From a checkpoint of a small model that answers yes/no questions on an image's attributes.
Model: encoder arch resmlp, encoder norm rmsnorm, encoder patch size [4, 4], encoder layers 8, encoder width 512, fusion encoder width 192, fusion encoder layers 6.
Training: muon at rate 0.0023, 9400 steps.
Data: trained on made-up road signs on poles, 122500 training examples.
Rows from block 4 of the image encoder, named by matrix and row number. Rows with one number belong to one neuron. Each number is 200 + 30 x the weight over its row's rms, rounded and kept within 0 to 999. All counts start at 0. After the name is the row's rms in percent of the matrix's.
# gate: MLP gate (encoder.blocks.4.mlp.gate.weight, 1360x512), inputs 114-170
# fc1: MLP up (encoder.blocks.4.mlp.fc1.weight, 1360x512), inputs 114-170
# fc2: MLP down (encoder.blocks.4.mlp.fc2.weight, 512x1360, transposed), outputs 114-170
gate.486,094,212,171,190,193,176,191,194,145,187,164,147,236,169,194,219,231,268,214,247,224,235,143,230,234,231,182,234,155,181,213,185,251,148,192,196,212,217,168,185,157,256,244,174,237,208,208,215,205,159,203,161,179,265,228,198,186,229
fc1.486,095,219,220,174,243,236,198,164,181,211,222,244,212,228,216,159,249,195,209,172,182,223,262,190,180,226,141,198,173,193,157,173,226,135,120,217,219,138,214,247,207,180,188,212,164,214,157,199,175,198,125,262,210,217,193,187,222,190
fc2.486,102,208,216,238,250,198,183,173,200,195,209,211,199,166,217,188,217,146,163,181,176,246,229,174,161,244,208,208,201,161,154,222,227,186,183,230,201,167,198,238,180,241,208,201,165,230,237,182,166,209,160,208,170,173,232,216,193,195
gate.487,076,201,219,157,199,165,206,220,239,203,183,186,188,171,195,222,238,206,188,240,183,254,248,241,227,247,171,186,161,182,221,246,164,137,178,205,189,201,219,179,232,216,210,212,178,202,231,191,233,222,116,236,237,251,227,166,201,193
fc1.487,085,246,165,257,206,129,256,208,242,244,236,213,157,200,215,208,161,170,131,132,168,174,213,178,145,167,273,253,181,209,188,190,220,201,213,188,193,202,183,188,176,185,216,183,201,181,268,174,162,229,218,218,215,209,240,277,179,177
fc2.487,079,190,180,219,222,187,221,167,201,194,139,147,150,167,240,193,171,178,191,190,125,195,219,173,136,152,210,203,152,211,198,247,259,194,182,221,278,149,200,213,190,183,187,182,226,179,254,147,219,165,171,213,177,158,274,187,221,209
gate.488,094,208,209,251,212,167,186,228,186,167,174,166,242,163,192,182,177,224,195,272,195,190,213,200,185,228,180,211,249,201,201,193,180,242,210,188,224,200,176,177,188,279,216,194,176,168,268,207,197,160,215,181,223,192,196,163,204,233
fc1.488,099,171,181,206,177,134,218,183,248,180,176,136,230,243,203,203,231,233,224,160,167,214,264,192,282,196,166,244,246,206,220,224,187,178,220,200,167,192,164,207,204,254,282,195,218,172,225,194,226,191,235,213,184,189,225,180,245,193
fc2.488,093,200,179,244,198,201,185,197,188,177,205,163,186,242,194,239,199,227,204,234,157,247,187,157,241,250,170,194,197,209,232,229,174,175,212,150,144,193,157,215,202,307,198,198,164,215,210,174,245,195,244,205,182,164,222,166,181,189
gate.489,079,198,215,226,228,186,222,226,204,237,180,196,210,117,226,198,166,125,218,215,145,163,229,207,215,145,211,157,190,201,112,188,232,174,218,183,219,197,211,239,176,215,184,208,225,138,239,177,202,176,213,218,211,209,223,183,186,203
fc1.489,084,198,208,182,184,245,153,167,219,224,186,201,225,193,182,186,203,149,156,186,216,235,188,185,186,224,202,196,207,149,206,219,190,247,244,173,218,198,212,227,228,192,172,186,226,185,186,214,209,204,197,217,237,168,152,217,234,179
fc2.489,081,175,177,240,195,227,212,177,226,212,196,215,213,210,167,232,194,254,229,241,279,244,177,166,217,207,135,214,188,201,129,204,206,227,223,154,238,224,188,228,231,212,185,169,202,178,243,194,193,213,184,175,194,188,182,195,235,210
gate.490,078,159,201,165,211,210,171,184,163,172,198,241,208,155,228,206,278,188,205,193,178,185,203,220,202,202,212,238,221,230,157,200,208,157,234,207,164,175,240,245,175,236,180,210,240,205,217,204,183,229,277,210,150,149,243,161,171,294
fc1.490,082,170,209,170,227,204,223,190,225,225,170,212,208,196,225,256,238,210,176,193,195,156,211,165,208,190,213,177,198,193,242,200,224,199,243,222,208,245,159,198,151,245,181,242,229,246,223,196,247,192,154,169,174,216,219,250,180,233
fc2.490,083,180,208,187,236,191,151,174,222,227,186,230,224,145,168,264,178,197,191,176,195,175,231,227,236,195,179,215,197,207,229,192,209,247,178,176,189,227,120,177,185,223,177,222,198,233,226,246,251,246,210,167,198,253,210,173,189,210
gate.491,108,242,184,150,177,178,177,204,140,227,244,273,174,185,254,201,170,207,237,192,224,189,214,195,194,216,205,197,206,174,186,177,212,189,189,175,181,206,183,204,184,238,229,191,225,237,167,244,236,168,215,270,175,213,219,226,199,192
fc1.491,096,178,212,162,178,259,199,212,203,168,181,212,198,185,176,208,182,148,211,197,251,172,271,196,214,240,205,181,195,166,160,183,152,249,240,259,226,276,147,193,159,182,239,205,236,219,243,198,186,212,209,198,193,189,209,202,155,243
fc2.491,107,143,168,190,181,226,187,195,174,173,173,196,197,201,190,249,212,186,191,150,212,194,262,146,299,156,151,172,233,187,195,210,233,194,147,273,174,208,136,169,268,226,221,186,177,194,163,182,207,156,217,131,191,226,231,241,176,191
gate.492,082,183,202,189,189,194,211,176,204,245,249,200,175,143,185,198,215,147,220,194,174,211,175,145,153,181,147,140,192,236,162,173,224,224,190,204,225,214,222,202,158,223,205,202,263,182,241,171,181,234,185,230,227,225,161,194,171,196
fc1.492,095,203,204,212,161,181,171,169,202,224,226,215,218,191,202,196,227,170,232,162,212,211,211,251,193,241,189,139,117,186,203,193,179,214,202,246,241,215,171,225,202,201,185,153,222,211,189,222,207,143,212,206,225,207,188,218,118,160
fc2.492,094,178,219,211,205,211,219,256,176,174,220,148,205,223,157,211,226,240,170,214,206,230,182,195,219,173,236,207,223,205,249,162,207,221,202,241,148,167,231,233,195,119,168,198,199,185,204,259,240,186,195,255,178,166,160,193,170,202
gate.493,103,184,201,196,183,226,219,124,187,169,216,244,155,211,234,297,211,231,243,179,241,191,175,247,206,227,178,144,174,238,224,159,133,230,207,190,207,247,224,222,238,181,206,145,213,220,185,156,155,180,157,208,209,198,217,213,185,187
fc1.493,104,203,168,220,216,180,228,241,169,194,189,208,193,177,182,188,243,191,185,172,200,199,224,221,179,191,180,234,209,202,194,224,187,138,203,203,230,128,190,233,242,241,216,264,221,222,222,235,214,202,188,224,227,210,231,195,192,193
fc2.493,094,149,167,190,208,198,236,157,186,232,198,248,123,176,180,212,180,219,227,163,179,214,139,221,230,223,211,175,179,162,236,180,140,171,216,186,189,188,188,168,252,178,176,241,247,188,221,197,216,177,234,169,224,216,205,197,231,235
gate.494,074,248,247,181,148,224,176,244,175,191,199,142,228,228,190,208,202,165,237,205,259,213,227,149,184,191,251,215,174,192,230,224,206,222,201,197,242,229,194,179,199,204,144,159,186,203,154,213,234,190,205,283,137,237,184,192,210,174
fc1.494,075,220,224,226,215,211,219,239,219,182,204,233,188,178,166,151,189,199,152,233,184,191,182,224,232,211,186,190,209,203,282,192,261,160,141,187,274,142,236,237,224,215,204,191,210,212,215,179,235,171,194,214,168,168,219,204,179,221
fc2.494,080,180,213,197,212,260,227,198,261,203,150,240,183,174,203,170,187,192,184,208,135,200,111,185,230,270,220,211,147,179,259,183,191,184,146,169,228,182,194,182,188,162,201,209,230,194,243,152,234,203,211,136,220,139,175,240,222,207
gate.495,121,173,218,190,298,209,212,156,199,231,222,189,171,191,158,182,189,203,226,190,223,221,170,186,192,194,211,157,150,196,200,197,243,249,174,187,184,232,177,167,232,174,144,243,196,145,220,204,187,188,229,224,177,210,168,193,213,174
fc1.495,115,234,208,212,178,152,164,169,199,223,162,195,149,182,245,196,200,187,240,171,172,166,245,215,172,282,212,188,213,203,222,197,211,189,196,223,206,175,182,157,177,193,208,229,167,233,165,178,218,259,159,205,172,202,171,126,208,191
fc2.495,116,194,213,174,212,175,178,205,155,164,239,174,215,213,204,158,136,263,215,271,176,150,171,201,242,200,165,164,208,181,148,271,174,133,200,262,214,169,234,202,181,244,213,186,180,233,194,205,219,252,181,179,182,180,197,232,215,203
gate.496,090,190,217,196,179,223,209,179,234,213,119,162,174,204,235,161,198,201,199,179,154,229,225,172,225,200,247,214,189,197,221,214,234,162,198,211,195,184,149,188,156,115,182,164,178,219,183,204,218,194,204,235,190,193,175,216,190,192
fc1.496,097,226,193,232,234,190,173,182,214,203,171,158,189,234,196,193,191,201,252,204,261,194,214,233,237,206,146,173,206,188,214,205,246,177,171,177,200,277,201,221,225,183,182,237,201,217,187,225,239,202,208,194,209,153,173,147,201,146
fc2.496,095,188,198,190,236,192,218,153,175,233,199,171,194,251,209,161,184,239,227,154,266,157,241,205,178,196,169,202,214,177,211,164,226,168,189,193,253,211,208,271,194,209,198,190,204,212,223,231,221,144,198,153,218,206,181,170,197,169
gate.497,103,206,173,114,186,210,173,186,175,202,220,172,215,231,192,172,174,197,155,203,223,202,165,152,221,208,237,170,163,206,149,231,177,209,210,230,214,195,241,183,243,202,222,229,195,184,178,123,164,118,256,148,181,187,238,203,179,173
fc1.497,099,261,193,180,193,209,221,115,214,211,227,189,210,177,212,160,213,187,253,196,231,168,116,196,222,165,195,252,292,167,189,203,239,187,190,192,203,224,239,176,177,193,195,182,210,137,218,224,221,198,187,241,240,179,240,223,198,204
fc2.497,097,242,206,176,199,182,190,237,182,167,215,144,256,224,201,221,190,196,273,219,237,230,191,242,177,222,245,212,258,204,195,211,223,208,227,202,193,186,198,155,201,177,201,198,175,204,230,175,180,225,220,200,143,224,212,215,173,220
gate.498,087,172,126,225,261,181,205,224,222,189,194,223,220,222,234,177,199,191,182,230,170,207,195,209,230,160,207,196,236,170,250,170,193,201,243,230,264,175,228,134,221,205,209,222,201,200,170,215,196,218,157,220,220,248,246,191,256,230
fc1.498,081,233,167,191,201,261,139,276,248,225,165,184,163,190,225,164,155,212,220,223,177,237,177,154,203,215,206,215,195,206,212,202,223,179,202,253,208,243,216,179,219,208,230,186,195,233,152,251,185,278,233,204,189,185,188,215,214,192
fc2.498,085,167,153,253,218,193,235,235,174,200,185,213,177,153,199,216,195,171,172,213,229,211,228,188,182,235,228,186,243,187,229,205,214,226,225,184,233,224,211,144,199,197,169,192,163,224,214,178,214,203,201,221,217,221,173,185,187,229
gate.499,095,142,182,187,189,158,184,213,218,205,182,192,207,276,190,210,225,192,172,175,204,257,210,225,226,183,178,218,182,168,179,298,223,183,233,241,196,250,164,211,214,172,233,147,220,188,228,184,183,270,210,207,238,154,175,205,192,144
fc1.499,098,210,277,192,224,209,221,163,193,204,203,203,170,178,242,171,200,228,174,167,153,195,180,169,218,165,202,164,213,197,192,244,235,152,150,213,141,224,167,224,189,215,264,172,183,195,209,200,214,234,171,261,206,221,198,196,198,195
fc2.499,091,184,212,142,224,198,163,237,179,193,231,171,111,146,191,207,208,206,160,157,185,237,213,181,205,181,162,217,226,181,168,196,231,144,231,179,190,219,161,223,187,166,203,173,185,267,171,168,218,194,233,217,156,276,170,175,184,126
gate.500,097,178,197,188,197,229,187,253,244,164,146,205,226,226,219,223,188,182,172,211,172,245,180,226,168,219,205,141,225,171,211,162,180,160,208,179,229,200,192,229,181,120,205,205,185,221,227,202,236,174,155,215,215,201,182,193,186,187
fc1.500,090,162,188,263,179,227,164,242,219,245,173,163,186,211,215,188,192,189,183,200,184,215,228,206,269,130,184,174,224,166,157,202,224,213,210,218,184,245,168,192,189,239,178,212,180,187,184,192,182,203,188,177,219,229,203,190,199,218
fc2.500,093,170,193,161,133,228,158,267,232,254,191,188,191,267,190,191,164,192,121,214,157,273,219,200,220,218,190,121,253,174,246,192,215,197,239,183,217,205,178,143,207,243,183,192,201,176,179,234,215,138,166,213,228,196,211,177,163,214
gate.501,122,189,229,233,244,200,174,256,152,219,164,169,171,191,192,203,215,177,186,172,235,192,154,154,183,223,206,160,185,191,169,146,167,215,215,222,243,152,214,239,190,230,183,183,211,163,214,180,191,233,198,188,136,231,207,246,188,189
fc1.501,118,194,154,190,206,216,228,155,190,247,277,231,226,251,262,197,184,210,235,259,171,193,183,261,223,203,165,247,183,187,256,219,203,225,208,224,186,205,189,236,145,174,211,198,211,249,157,240,186,135,170,170,214,205,245,179,219,195
fc2.501,129,231,218,224,278,177,222,222,158,201,258,196,185,192,167,175,155,237,215,220,237,204,137,229,263,248,251,216,168,203,179,181,171,208,151,242,167,204,214,205,220,183,186,229,234,152,236,202,171,213,203,175,171,199,213,209,220,205
gate.502,103,213,165,214,167,198,198,164,205,197,198,209,128,198,205,186,218,208,243,256,232,193,221,231,182,197,211,150,228,212,246,220,226,200,148,241,220,287,164,200,144,199,247,176,191,221,191,162,221,153,203,240,238,225,245,215,242,218
fc1.502,103,188,250,226,198,219,196,203,230,201,133,179,235,275,275,172,233,229,195,280,211,238,173,175,152,173,263,246,201,166,222,202,195,158,256,207,220,197,204,224,180,246,245,162,183,178,233,189,228,216,212,180,191,244,187,179,162,222
fc2.502,100,184,226,243,157,203,179,194,217,203,185,129,257,203,164,194,130,159,179,216,223,213,236,204,173,220,170,197,137,171,219,234,234,230,208,207,241,231,210,169,192,241,179,204,153,251,180,148,243,191,137,189,165,216,189,122,222,210
gate.503,106,250,174,178,206,211,183,207,177,219,176,187,165,176,229,194,219,199,197,141,280,215,192,246,211,198,200,156,199,201,153,218,237,228,176,165,180,185,207,185,194,206,155,178,175,191,225,221,265,207,198,226,159,196,218,210,180,236
fc1.503,100,228,228,213,218,198,197,212,167,240,190,247,214,214,185,219,210,209,179,193,174,197,186,200,199,239,185,180,187,223,191,210,197,168,243,214,199,232,197,217,196,159,149,184,211,170,180,241,184,207,224,163,223,183,215,199,237,213
fc2.503,101,165,234,188,187,154,188,160,186,262,211,212,179,202,189,156,223,181,154,185,180,157,174,259,162,215,210,155,174,200,278,218,187,177,238,232,164,261,197,194,209,188,239,122,192,171,229,229,232,240,205,185,204,154,156,187,200,198